A small self-supervised image encoder, trained from scratch.
Training: adamw at rate 0.0014, 23700 steps.
Rows from block 4 of a small self-supervised image encoder, named by matrix and row number. Rows with one number belong to one neuron. Each number is 128 + 32 x the weight over its row's rms, rounded and kept within 0 to 255. All counts start at 0. Numbers have three digits each.
Before each neuron's rows are labels from the 100 images, of 14848, where the neuron reaches its highest value: "peak at" is the part of the image that holds the peak; "responds to" is what is common among them. Only what is clearly more common there than usual is listed. The data: procedural textures in two colours, tilted and lit. In brackets: how many of the 100.
# fc1: MLP up (model.blocks.4.mlp.fc1.weight, 1024x256), inputs 0-127
# fc2: MLP down (model.blocks.4.mlp.fc2.weight, 256x1024, transposed), outputs 0-127

peak at: middle right (31); bottom centre (26)
responds to: crumpled (75); triangles (36)
fc1.372:101104191128112172112106197141158083085114126143107094138156058062126140106200153093125109136121126122124097113124211132130155187121108077100107159115136152157166166185141136148135190164150077128123162121139127085100170078036140130094083146161130188121155121189156143091127171164103092131130167199080166096162157141116112085191125146153147156067120142125128177126080135126153112156155
fc2.372:198111091128088133105105172126147156126124132141066226142127135130161152084131137099127134129100131048090119148107134142059129118103131078134094083076116154078087111162150104157179168158102133110126119157081117166143055087180132144116132140082124138110131140108099133083187156166133176148091146110159133156126168143142137125129193141125171150115187090140133109087193117129095141148137

peak at: top left (100)
responds to: spiral (52); rings (48); black (38)
fc1.229:152086119128120151144131130189117155135120095120150106071030059146130150118190127151119041113142168065041142194159132198120141143148102151141185109129181128138192209063102102149126158135173131142137149190146139139045171152095114118103086083142073136080143131153151113118145122122140151074157096161108098183101142129104146076154110114152109166114092108133084129152136094113152122144063
fc2.229:134113136060128109111165195105104123101113114177106127163112151170205098179200149148077118123123112139125136144103098125154093115070180096114097119090134096139070087145068155162158124119104094090198120109151072116156136130141186077109199123103143181128121115126064124160205134068124108164126103123132126112108138144079112140118129109111127138097083148108159089141171150164073106110173

peak at: top right (38)
responds to: rays (35)
fc1.396:092102118027106128161117114150170102111161127141132148103133069137034129158149126154154107118090139120121127155087088158106123151103117147150116155129107180113091130150137150139108105107129078154115108134124101118135106147069121114096154115093095149155077121133096114120095155104136148065165121131152109109114106086135122103216099123076110121062102145147124099138104179130101135161134
fc2.396:127101101084140194136130103076141125145115146139107149124125158145133101091114108143150126116152105129165146092124123109112166103086099121158109129145168147088111119145103171179074128151117125110095134132164102099129144145170114145134111116121092169156147117146163111140154135180115145130048125159125149103145149141128106132165130103075146134115131111133121163072178152057108131146095

peak at: top centre (37)
responds to: cracked (84)
fc1.547:149151152157160123111129059174128132112159142136035120134075120101105108127147091132103107152159156109106101160150116209160177190140130135113130186100136103101139183133092076160168161138152123151092093140076146164094137059057177108123150145160110126169127103111186216125154108171087133167165158151142095135121130121127117092129126091134036158136139088134127179159167109122139100234114
fc2.547:076084179158107121164170137090123130157148089104132176165164078109157178161141139157083122150129149118187092139130100142111189156155107148129148117138112090198156136072124125169088196157111150093106126174182139110150149119151140084137125121091169082150139109085094152151152122101168157133122150128107103156135147091156091093112188101152071103101123179104131104092127117137188094173110

peak at: middle right (34)
responds to: spiral (54)
fc1.404:126069161101129091172115161115164129141214128087141143137137109062176094118141108119143074145136095140080135110163135151138164134135159153152141189060130165134197158140132106112140154128139114181156138115106075174110120069163141051158101156140111110119139093105142143082090149122119104092124153150076103100138075138167160059081151125112096162119149130109155122106134054113168137062051
fc2.404:221137088173127107095095112103168154096153113162138123127081126120195117096094074139134183175119153166190137098122095111125122051099127139105136164066094102147119091140081118155089206149117144124088074104057125078173140105156124160111157083083134125100101141077167120123100130167121135154049134137158127134103096130157087213129099153125139128145147077132164082134116083111161118116163

peak at: bottom centre (25)
responds to: spotted (57)
fc1.224:139200094117143135167149071132107131123120121139122156140176141083122142163109128169108183115164097126167149141104092116146161096093167089168115134104180199119133103112092028162149096177110160218079100100101108194151134134160089118134140177197115128139123082106158117129200138170073147147155126140092143137152181147106114182105102129064112059163203132105194128139120171160095141085145
fc2.224:167113132108154136148089120091107146077172120138106101131177141147147161056123147084147112129157101124122165126118171078128147139080148099168123162128142136164093103105115147131134085150139106205125100094158130102158083105102125127142027198091205151097154140109180146121138145118089095115115128152134140160164092091132151102149074135083208148170134091161163151132145078147133087105096

peak at: middle left (50)
responds to: blue (70); black (70); ground colour: black (39); pattern colour: blue (35)
fc1.474:097152146136152111150161152174109124063136106095094142142078163125176112096110151166113147145113136174067155160128089064142187204159166129140100153124085162132155153145097167104181094135130128120119104127149148089089127095096101117167100101123124124095131165118122094184144179145145154111129110199132145113132166136147206152153118147140174169109115141083136078111114116139074172163059
fc2.474:147148106119126132129150136086111166141127109113119110073098109122166144142101145155213105124091166140136166127130142086105156077146122090139154078103157152128133106090129121105123154110111140061162160145116177123106138118110237129064123069077123091079093102149140143125135153111128120207130151132144189166126139138127098176111138160146144085150111131155144191117119146124114138129142

peak at: top left (100)
responds to: crumpled (99); rays (37); rings (26)
fc1.33:153153170143130138116123122137114182144135097121110123140128115139138093117143203135140103112195110102117155141153189122142092150163094103134141138160134109127200159156123125158110164116098132064134138137113134137154158165154130115090148102101130140149109131118156092145141188131125182148137123120148176112115150157082108137105094116113133176118128122128126149072091128103126145180128
fc2.33:143193151135141103125124137011144168126124174143140143144151129097094097109134120080139139160143147129188150107125154090153152122067135116117152160133185121196100097130125166097152068151133140139131168164115126116151154142143167134166066124152086127128158122164191091145138126137123126153102123102141129149164157153169131151168113149039169078093141108120152162112147123109115085141102

peak at: top centre (33)
responds to: crumpled (82)
fc1.271:110111140130170136101138150146133139116118101160169082127112157094207117115152204094141079117117132128135153126176108076123161130123161085225129107107116093090165117110140090088141157151141131150125105098145145121129128188122145116106132061151145136140097114109162118133108106174185179148161106128142159135086125116117189131113116150156117147166113083111142121120136126174124089104108
fc2.271:155161093187141094137179118211123064144125139157166087112115120122130091112147145118142163126121157173128103170146108124091155099166163129129106097161169096151165123075121129088088111143146098161107154084159159145135220135175137137091204117165105121159089117134167102164153112086131119131126095099130144080115137176128164121132116122165118141125117129094080118108120121160199151125150

peak at: top right (40); bottom centre (33)
responds to: black (49); pattern colour: black (49); veined (34); bubbly (25)
fc1.282:101117184107178140205184133144151146134186150168141148080124116065135074168136086146086142116151157137143133191163097133150138104131143162147169132121105090119122116145107145097198115118156114076204088096101143144120185127098140134122126056113120120099125125107159154100103118155108111148159141161134125167085111113057148096106165145106083095120068088105126178182127100139216115146127
fc2.282:153162134101114134125079120161122129199215129102089185086112119124153119162125128144068121115096092048192118118102111116090108113189104147115124121137151112106063116146140097175145172118123125150068144074115132191183107096141129136148182157084177138114151145107109157089127141115103119190102099168165177088108080153121146094111133092130072077115156120146156138163151075173145102163113

peak at: top centre (29)
responds to: scaly (37)
fc1.687:118125169080153139161122197180132138183133153098094171120130101096173140102176066082102107132068119142127105129080108187076080159205085131118103129151151150128114133164081121153099127109130176110133118120158174145122137118089144075060117133136068096119113196144117137171118109104089064126087069113130131109164106131099117127124137177159162067057165172082165176192154176084114105131113
fc2.687:159158127166152107118112133154180103146155095168155127105098137094120111101101097162150102084097137130102163143142138123142143169115134074109130055094142147147099132151131118113156156139150103119095171120133184139155133158125111133141130122152142184134097122142154106101145093153168141139137099170101168133090127078119145138130142126177058105150112084142163064087155117152159129127149

peak at: centre (44)
responds to: crumpled (100); rings (47)
fc1.246:144099099128163145130211156207095127130154171181178144113170079102131093148119143104133161105110121181135171185160103131138106125133086200098202120102234175105227171131086132094130146118173106119151147081119096098128145153137175131103167112090107121045145089139098122119125100114143121103154151131130079192107117105115131119093159113108132156076156085136079115106133104129145113106124
fc2.246:072158154101106127127010118117104152106118130000085127127082172102152164134159070136099074129112184079098111069097109129101161141102184153128095128159128202101143067108121111120104084132082122123106144100132124140105192152102082117133105190139110111150151182123082172069139089121088148158104091064135074089101155159170156162140080082130111081116141150085105171128137163117130133135158

peak at: middle left (32)
responds to: red (56); teal (37); woven (35); pattern colour: red (34)
fc1.137:122104135148134164058137218128118163117065123142120121106108136088147185090118138139155131142136138115140124128118092086096132032185150081164075110139144103106144114105149086177101155098139126080073089153089153116186147178089151089162103109147160127147174122119211199129143140118106160063123166104122143173141151128127095120132099155122126014159108132143098149130131160153157101116138
fc2.137:121073156102117129147108090119126134181109095125159093136154145173135095095157111140145122124108166116110160109135085106091128135138166185138187136107128085113167087114120097110092170107089122180119136128089154138098141094099179150100151139100132134142131159173138148160150110124181138157153129158138087083123157099145139076098095141171172082123109084058092153142162077185097154087156

peak at: middle left (43); bottom left (35)
responds to: blue (56); teal (55); ground colour: blue (39); pattern colour: teal (37)
fc1.620:135171115078114164140144132158162172176130153123125188081105112092117129098132096157081155098127101143108091169121129099124092174148156110174107151105156155076203136153147198135146139093118159130118117185066115147131130191131204113183110122115117124158143080096129143151127145091100038190139128128121111140074168133115136149130140117096124076055163104093149086139103082130183128165076
fc2.620:143117094144108174147069118091183113173123103125145093136174184165135125115130161090095109131168155147165106097115080135157093127135194178118174072138097077184093056165143141128140152099120083151158101149064078132120144108149099189128127073157156131174107081149093115091156192091153159099123122131126136167114119111136105140124091112102162098155147171090120081143145115181156117126150

peak at: bottom left (37); bottom centre (34)
responds to: looped (86); pattern colour: black (30)
fc1.501:143161180131100167131105090195152161106168116093118161103054121150154065158112133158162112115173148144134141122032143188149126143158075153166097125088180128155146150100064068122159134127102118126159109162119160168087165181073132144165167127148118131085127141111130100069073104191108124137157137144119066116172153104109152096133092117126098160137152180131200131158099083119152105084116
fc2.501:159112140167098098170147133106120145114136133128128110125131124135130113151171105153157137108210182148115151138146178147115183163150152155204159125127123143205097116127099169115115145084090135138064096159128126159128183174171194123118035114103117096141110116101087082102172067131085116193143115070179102180148085158137174129119148143130118117104181119108086162114132210120150138114162

peak at: bottom left (38); middle left (33)
responds to: black (97); pattern colour: black (65); ground colour: black (32)
fc1.699:110100102090153121131126125112125127152119129127099146062179061113134121114094188111112156154150126167149101158115114105115128072129116144095115099148103113118194150202123005153196083130127105151138102118106132161128138119147125156105085164153094181102132101109159095044101208191130074107147158153129122094153161117120112037127171124155145119144172136176156185117110100075155109097129
fc2.699:201161087091128112134082098190152177106115103104209155197155094154185094110128122123112194113087135151148121110109188182101100137140134107184048130112146122125119151173153121084129120142117186081129197129123146139150082069161153104063104126070157079103098083120117156104163163098108119119148152103131177133057141120077091127087133147146142191124128145155132086135095079106138129149182

peak at: bottom left (42)
responds to: black (96); ground colour: black (63); cloudy (44); pattern colour: black (33)
fc1.161:166139183147170120122136089181120120118141080163117084136127118113133084080126160134103112119112146146137089155099129112119125134121170088080147179134163186104193137135130098140187119109114088188174165161077198141132169127090187080169119149100118135118121198134229157100127132161107129129126159106089118148114147191096133133088129101189156121137118104059147129137089098118161136166122
fc2.161:162124120125106117136131143156117157101133137129128209094126105127147178091068122096123072145165146111135099084106164162131164163101091072103153095172140144109044061133130137106107174149169127135076187140078119108117064100134111159147153141148091147100189159081108156095062134101106109081079153146082154131149119156108119158187109129180118150164158163196113116134162085028140135103184

peak at: top left (85)
responds to: fine scale (62); speckled (28)
fc1.690:142076177116144093133139098179193208177131129074156146125127121125115147146141197192100102118175126181110088144099170156160097130135182104166081184187135179135191181144120121120128091120124150135111126084124137115097112106106207163128064097152118114182105110120196132107145201087107128112184094086109099089132120081111127085155109142112146144095162175143135101151129130068108138141117
fc2.690:141122121119087132107138164147149131114105102147149106193134118139128096121109072163124139165139109060133162154148152179112154119115123125127087083134131119071107152166176111099082143141107135133141128139136115135126103144159129092098124157087169100119137147107094091162099181136099144168125173124169145127130112108096078112106226120113114247152116086133080128141134140198120214104153

peak at: bottom centre (62)
responds to: spotted (29)
fc1.412:154085149115179130136130145113115124171099140123116165193081103134146138183126158072143122157153190170131104163088169082166138131113187084156087100090099185113128147128137143106151087169103196111099178150127142149143129148108186108101093068166140167129174088161160107129155107143118144133121101093060077098141130103144177158144143141145117172098105084096102094231084159186166114145116
fc2.412:102137131160112183134113170106091148120116105134121158174112120093129093090175169105138081138137149143087132097148114157090130136090157118106065090143159153114147110074132140126077114148158101135122156100132089119156191153122142120098146110117123123118061154145054137138057139187134135181115104142167142164095094145176152168093033172142116119157096158094150189135107063163148125159112

peak at: top centre (43)
responds to: scaly (26)
fc1.317:065110161109105166130168109151112119125133163161087098170187130134187121143161072124149136131099090118150094174072125171104185115122106084145079151128215124091096092164122120109064158156132120104119108112099187115153091101109118071136161148111100144118099117113101144090111114080114103139127134201110122111163102122112140101136101151108135080122202163107169090063150081096107109084120
fc2.317:127107092154131213136102111113117104163134166126145083109081105110085165090065114199164092080145140095084106145123148089159109191140042108068143087098156158131159114168185126142096164096188077117106133188184109139113144095171104131101110120059105148121154137155124126066121138116166126095155153059139162160162126102123192175140127070128114137119130110131168167143099144131187087108116

peak at: middle right (28)
responds to: pattern colour: brown (25)
fc1.677:092149150109102109160126202203145104135195138116130123100101118089148099100158118087092103176123101104095126118134146151136052094175121154143127181108158125090114118113134114102146110115103181174168149083102164158123171112090207062119121148123075080086074146120141149158123114128157088196132220120119156168147123094127136128132106122125152077122078131128152114118141114146144098095119
fc2.677:180121133139116155090081093122140096125156125134141139126088127184130189102166105138124146149157119109128164090082195133153089140105117100089181104112145150122082143166115136087137128122073138186119184092183149179113157155143090128100089171078173141108125126182186172171184140140054175115072131111111110094105159118121101126197093138128165137065166121189143117102120117084127112149127

peak at: top right (47); bottom centre (41)
responds to: plaid (77); white (38)
fc1.92:157148213102150152148135187141117076127138150146086139136198056157150126090124100171122116130148137142129130130128129139110151056137153128109118140123116100098138064159143000124119082191167149119173092128104141143176135125044107141102100142133082162128120164097123153049118151145131048130141175190138090080176129113100195079111133134096092111198109069181128162131137133150132189085131
fc2.92:109152122098161157128135119154159161174132134076225200111105136067118085153101082095089165107105120101131100170177176091130066165096120128137137152101166141115156132193116154093191153119149118109127184130102126157135111083131128096077111098159141112133073160140146145153085102152131112174095137049064134105099137121114120165129164124132153118097124165101115120074076121147125077088109

peak at: bottom centre (54)
responds to: wood (42); striped (38); black (36)
fc1.253:108111104135147117119119087116121148101060129095168101174203104085073174104130137137141120108162064127091092102036133075166112163166245118145121154071082081125136137199157094152123152120140122098116109107084107135133128159126101110150110148143135148081136099154151099115132131164157062136146096107110085124104123184071149140190102117102116040135130094120144114143118173214111123149159
fc2.253:157145141144136094162120085117139179201127152178127148125140087158100081147160169107181140135119085166137104165162149128087076170120148177102201083140129123181138150140122144099103090148141158159133149090167078109096166118159129154060161163092140185047172099104092147168098168111147159132082125130129100157111129070118136119104109179056131119111101168108120069126143110148119075129151

peak at: top centre (38); middle left (25)
responds to: wood (77)
fc1.336:127074121131121134103110133142125132131097130121116122127141061162080125164164071083109117104079121126145160173110109161090098118115192112113119093082127107152098103152116122117189165118094128119102130104137090228114083118119124084121057121142136113128136116133096111125116093155123102032108083098093161122123152117157169037134096181135110084123125116138123153188176124197145114117142
fc2.336:119110067101175194160066158210088164123129122131136108094069120126161109160164119090176073102111079185063151114193185104153114101146075134116164123160130151122098137097131155170150080080109091144147144138169137123177128106155142147110137078115104110126159150114104130178158100149180147149139123085128110149121204125088100170168141082125131190110144108183103093123174122091177078178125

peak at: bottom centre (79)
responds to: crumpled (100); looped (33); pattern colour: white (27)
fc1.458:159100153094151197181150180164112123119115142136103147143105092126083136116146094151090108182136129109154139137112171163132175118132113088125106153097163101116163189097125104198142162123157178083112122178136145113141135111143167076175072146096087166131166141166144138142174121141111167162155131172080101137176140109139154122152148159113143150144139162077167134116137172113178100131143
fc2.458:136133117173103143106108167160155117106188106172160119133157149145119104138097146104156114178084096127160164139113107168080071092095134128169158103095120124118129162111141101154143138082100104144123151083107100143155140118186106118109199122067155106095147123077065091135182141128106081131195118161180083114122120066117119116094146133183150112115146103146177124138148092121110164103175

peak at: centre (59)
responds to: rays (100); crumpled (96)
fc1.413:123118151144140138178200116127139182130141117121143109089149099139149163117094090097163187115123146167139140171097136162125157120111076200095164121125162149121154184171093093117135188179086105150178144141134167122167113167139169106106129166110060113083120127137099118123116079109064145133107152194065110138117161113154137108113153114112146105145135124088071118093118112139111089094173
fc2.413:079106166101147139138111111143153131186133101061123135158078119152129174130145212109138122101174111104078119078122142135069175107162145133134077102172134157099138128150103094161122091154107124089117100108155080177098172112068124090163121136175118138185141116114078097131106118190138146113146127137111082085104080139125172135126099107165136124183074156097091122138088179087150142152242

peak at: top right (55); bottom centre (29)
responds to: spotted (26)
fc1.104:093112164080140154105191157131127162103140169131106123146073159083154114143108121118143144092087160150155093144143148081152172160118118140138131187118180138118117192089116123151069164077121171175106186157202121146128087134157194076180145173107107083139114113121144162171135147112139109101097075156063119131108139149141145090107180124140154161110112142100094122139135124103164075131105
fc2.104:179073161175117119117103116139085130142157171155106137139140109155107170076127111141110096135084161192173115147155103151115087162185151127115133107094091135149142065117137114105148115214136161170163086113113060079146168123100106126084111130131138156121057141112162159110105064192146161124064142084116153162066120122122143122100102094100182095067149120135107136133155099156099131170092

peak at: top right (44)
responds to: fine scale (61); white (39)
fc1.398:077104134099095180142137156131110182136110141104154153147164125111130170130132133126122131170120145121093100175101088087159132161158108124184132161087142169122174137172142159123137164120104118101104095125112168135082095150130175101093129163131079110149142075159137121135143110082124093117163112143077099174082182127119147123121134172147170083080111141031061173103100171171102077151131
fc2.398:126164113144111117096084117075156100098108122149131088145160145137135145122168121122109144127179135169129140101119083145157150110138154132108144093174096107172105130171154141135108121120106099150106023111121046139123116111218063218129113086156130065160138054162134102127128126136131155140134119137166195165107137111116149187134083157088152138130143149098126106156152166132159164145118

peak at: centre (29); middle right (25)
responds to: crosshatched (93)
fc1.6:168151216064110147093149164156191119133139191202149124128143116112109155211176059171136180088214156156166157158138100158145111122156149152138172102161168152110147181115118097126155099150087102141127079168131154161177095180094136110139146126159126105131153131129106218162112159173092163069127106143138125196101094101071138089158135105099172131120173104105171129189133097153124150102114
fc2.6:176091120113148106133142153158160123129154150138121127147114087196103069152137109158120155134095074136093110150053110123109111100159115134154121132110094073119149170098145161083118138124125100105122144114146165120105149114131137153084069092039152189132098117125085138180174134098211076109129103044136157141078139133129172107123153194166148153138122148133135104161179070100095119207124

peak at: top right (64)
responds to: furry (60); wood (39)
fc1.78:103059091082163160161138120138119107109114092120119099132131083169157160089135197110166073108160176105102178146057130128133120152184108105140169134138143148128121160128165085125130139158096134113078136187154170219077110173131093137113095134177066159102140176138134110059107082110112114100123183161088138159122092132106114045154073194166201156135135068034090119163078142154126175096126
fc2.78:127107078066153213136132093193165194116171078145101140092079159137174110150127119110088121127158112168187163075110137134076106079073143134135122110165127134130072140137163144118123075103121147186156122176076131102131129147156166165111167066117100170122092112118105111160128077141103123098189077150115136090121097172069088138110151147067117114145106140147135121107125132145138120161167

peak at: middle right (26)
responds to: scaly (64); studded (25)
fc1.188:100114098080150123081111182170121092129144106102139140080107165103128152145055172093152105127118183194120134150134125103200046162116101124134133151161098168131141112102173115113223101096135102109194181130137168123084212107144148112147110132162149124117178103160165130133129093135169137151137163075108166115155138152169089156114141097115077144144079130119093128166130163121190147129162
fc2.188:166109152105098195094150133099141164138117116053102094108138143095118141107154155153127142090115159123121160169169161095117135135214082102117132141148150144170146139135127140112061199124046149150150197154136180082085133105160178188119093156098181119071136106083110124137120152154107131161166116132118154152169116131141156115099112085109088161090152093165145077101151084144160172148138

peak at: top centre (33); bottom centre (25)
responds to: crosshatched (72)
fc1.574:172143117091148086169143121176136142106152149153132108099064105178161162145121081120145094167112107108094134157113147188107092075128130162132105201158115122103138095127081108131129153097180138132170106152103115120045148115103121064172083126112101147193072136146152124118090111139090151080146144111126101136161135149143128088145086139130128093141118172062185120143045134123128092102110
fc2.574:142119143147098143113189098121160122096115109180127150161140125112108172151184077152152222094119128126185126173114105125145121086157115119087103131132173093159076124205113174072148063176101123115110076094129111116196150136155120089139109124142085085094142086132143157194118118119087099155141096079097122145116138124124127147174106168138168156101136145101116143098134077184119120092158

peak at: top right (78)
responds to: black (97); ground colour: black (97); veined (38)
fc1.588:115170142091100125116115129136135146143159147093167116108108094068133133124113119123102101128148138106117151131100143158161160121114104103128151147106113183126169187084159101140137160129121134122136124125123146144127122094112082079132132069176117057067163189175165132081090171157095128171104191160092138098150148147111152137181131136170108130214085142097147121107079094171104120153115
fc2.588:144118081161125089137164101185154130088105112125136101134141140056058165127139099099141087102128145094125099121140118174147223109082109085091136086085107169117103118139062114116147163158123107158132120119118119067140125141092109126091099090087104124117193098135107110111119151107128147118168139121086072134110128107072133157161180132167079091117115116135153122089124186052172108115154

peak at: bottom centre (74)
responds to: studded (42)
fc1.47:176073167025169162129120067180171151103074164125157132137127148116177137109141083114123115125106149217150122164082101108133136067130173160116113089124149104110086173124070078120098097147171191102181098127140180125179134125151119040092146141147102093141100176193158154109099110087105130101126136179105121156144160086141098114150121159127089132107068145074135114192139166151120121095093
fc2.47:101139141134156194075148146081182113108095137121104127091182121138099191142166084230066097151172125138122088114061131201148178106106146109083144138062152100130119149086070159137095150100162131101153154147119109105124123105116166131140085121119114129169169098117169099096106115070129142115127118096132117129231172132132140158104096096160105151147107210107141185193117181160116107157099

peak at: centre (26)
responds to: mosaic (100)
fc1.109:112131160141149145144103197102128075063104131076160111139104105100133148119139101095139136133227148125160100096088123138147104127139151160104151120114105137110091103102164100139156158161142187181182109142075055153141115151135104137171079125151122178056171148112113152145139132118105117139112134144101160179183134141128086136153142142092163100159183149123157162118099150169175088074167
fc2.109:017133126142129144125112190062137132079132162132101075168118170132150149109161145122109079091137202197122144100135107180124195146144160155140168139145081151153097152131194153154079115119110173105154136125113097123122119094082114135156145163178134086163169109109158135109122067125167091124128114144129159071145138115190109127162175121119103103174141157172131094172158122148109130149128

peak at: bottom centre (42); middle right (36)
responds to: crumpled (70); black (40); ground colour: black (26)
fc1.325:117057199161119169101120123145130148128117199133109110087107104134190110123144192093141070142158120126114107119123193137144101150150090055090112123114104137144161147180150149165086174143110110147157138146182133105089158137058166126130007128148105213126174123212155123150099154131109114142123139090103144068135189093146129066209133126109139159121121105132119158149133101118141102151124
fc2.325:114075106120114151089088154080103195123105127183123167140144177156148110075102138113113156137068119118171179138101087131156137093090179084141154085038135148119072123143133095134164103138125144144118128133079098137186089082154125115117167171090112100101131140131151166097148156130124140128122106116171092100102106162128116178095145158097149155155133061134140132134152111136110168100107

peak at: top centre (38)
responds to: seen at a slant (100)
fc1.29:080117084090126084150127122134133137157149127138104114152122107103057061193102111095147072113076148099156139101126107167118132106113137136134112163129116139103109144163094156232141125110126116131117121135166122128143094144168173118092200112151140109128176093174102122163100066132123152074172211137124083103126123111173098076169130094122109125111116130113163157145115105143137106142126
fc2.29:098107124135104141106128106140136183062112115124115149090204148109114120108099109121124152140195122129142149097092113119184116188123086135095138125047082127255146097134155048198100161110125124137109134121100135119150093125186069155129165143154113158070110098128136134060122071097166083111136120135131139121127124149154091105143133075129115085113108143116140080102094105136155120100113

peak at: bottom centre (76)
responds to: speckled (50)
fc1.500:132148165106168145120115148188169113134173124142113089097099117079136124134129142042078115165154148148116111184102077078124112097175141186105199141135101100144110143142155150137118150140172103129174192114095132121129182111083140081095147109145113108069091168233112191133080162120112067149150176148107100143159116099130117140129129108164213115122105136107129124130143084148159123134149
fc2.500:082130172125117169160073102165088117136096130117095137148135159178137181137199094117111114130135142086137120083126174093120115123086120143089108105129192151105107107119099124140132111145147126131065172153208127158112062136119134102192110100122116128175165161153133155110155124091076177097115152127111085153081139100138115114169139102148112133147113189125172158136101183122132106116093

peak at: middle left (46); bottom left (35)
responds to: brown (100); blue (97); pattern colour: brown (70); ground colour: blue (68)
fc1.11:127106149136159133160110106122128150131174115113109135152161104140150145133119117104133151129131135214134160150145152070147112148113083130090121132171119138126228175124077138137085152164113115135165108099139097078123112154102106144116166104183152151081121096116198102138171097130146215078149136158070134144151119180082124121112150140099153081094115103070139158080017157121193180161155
fc2.11:153138127205170067120180159096177145136110111125120129185141132132109120116129075167141131137100183115123155115151092107178172106138118065119152115142151196124086147130091211150158135110158219147105143128119173148134127229136239126111119096134148093109090164106119157079141122144155091179157117088146145075091079129135098089124150088140148137171196080104134147127161139098127099104136

peak at: middle left (57)
responds to: black (90); teal (50); pattern colour: black (50); ground colour: black (40)
fc1.65:173159145166168116129116197154152131201144111137135114126146153093131157108122193153034117134124146140143162143142090104121129082094137151107119102150132180087129146132147170129171166131138138035102118151138104109171100188155123132151106142160127162142109085147081107120109130138125170111141110144149099130178143157113138073117152139170216113074170162100137089153113103132156113128112
fc2.65:138126121201067157115148131158069119131137148114170187119113079158132133122141120125140159120124143152116111103135188172130110170135126143117142116111131157108194110136111096151149162121108138067130093109093110183094081000145090052153152128181192093135128114104099140125135166096108086123131125107152164149154120106091134107114154090179128174128143120122095128167142114115106194140185

peak at: centre (32)
responds to: wood (100); black (37)
fc1.713:165115176083157140135141104146163170132159192144085124114112112195125087164108111145146161151153228155138121100092170108184106114167112091149083168163169173134156232088154110139136109098099109160101169255083147110151119115129160120172160091091130144138132148103126140123155150108136133120170154102081091216141108144086170106114167101109124109101150135118166108169121175097190099107107
fc2.713:109173153134102147177112094108145066075118146096092094148170130146098156061144129115081102171151178136075172117164106112151170087151130160147117171129139115169121146149164140137092089128113136198088129162153144120124188142057115090171154101056159131162145096114171103167118151134146184099114133151136104173126143130143208188118162135197124161177117162180173130144137140117127133150118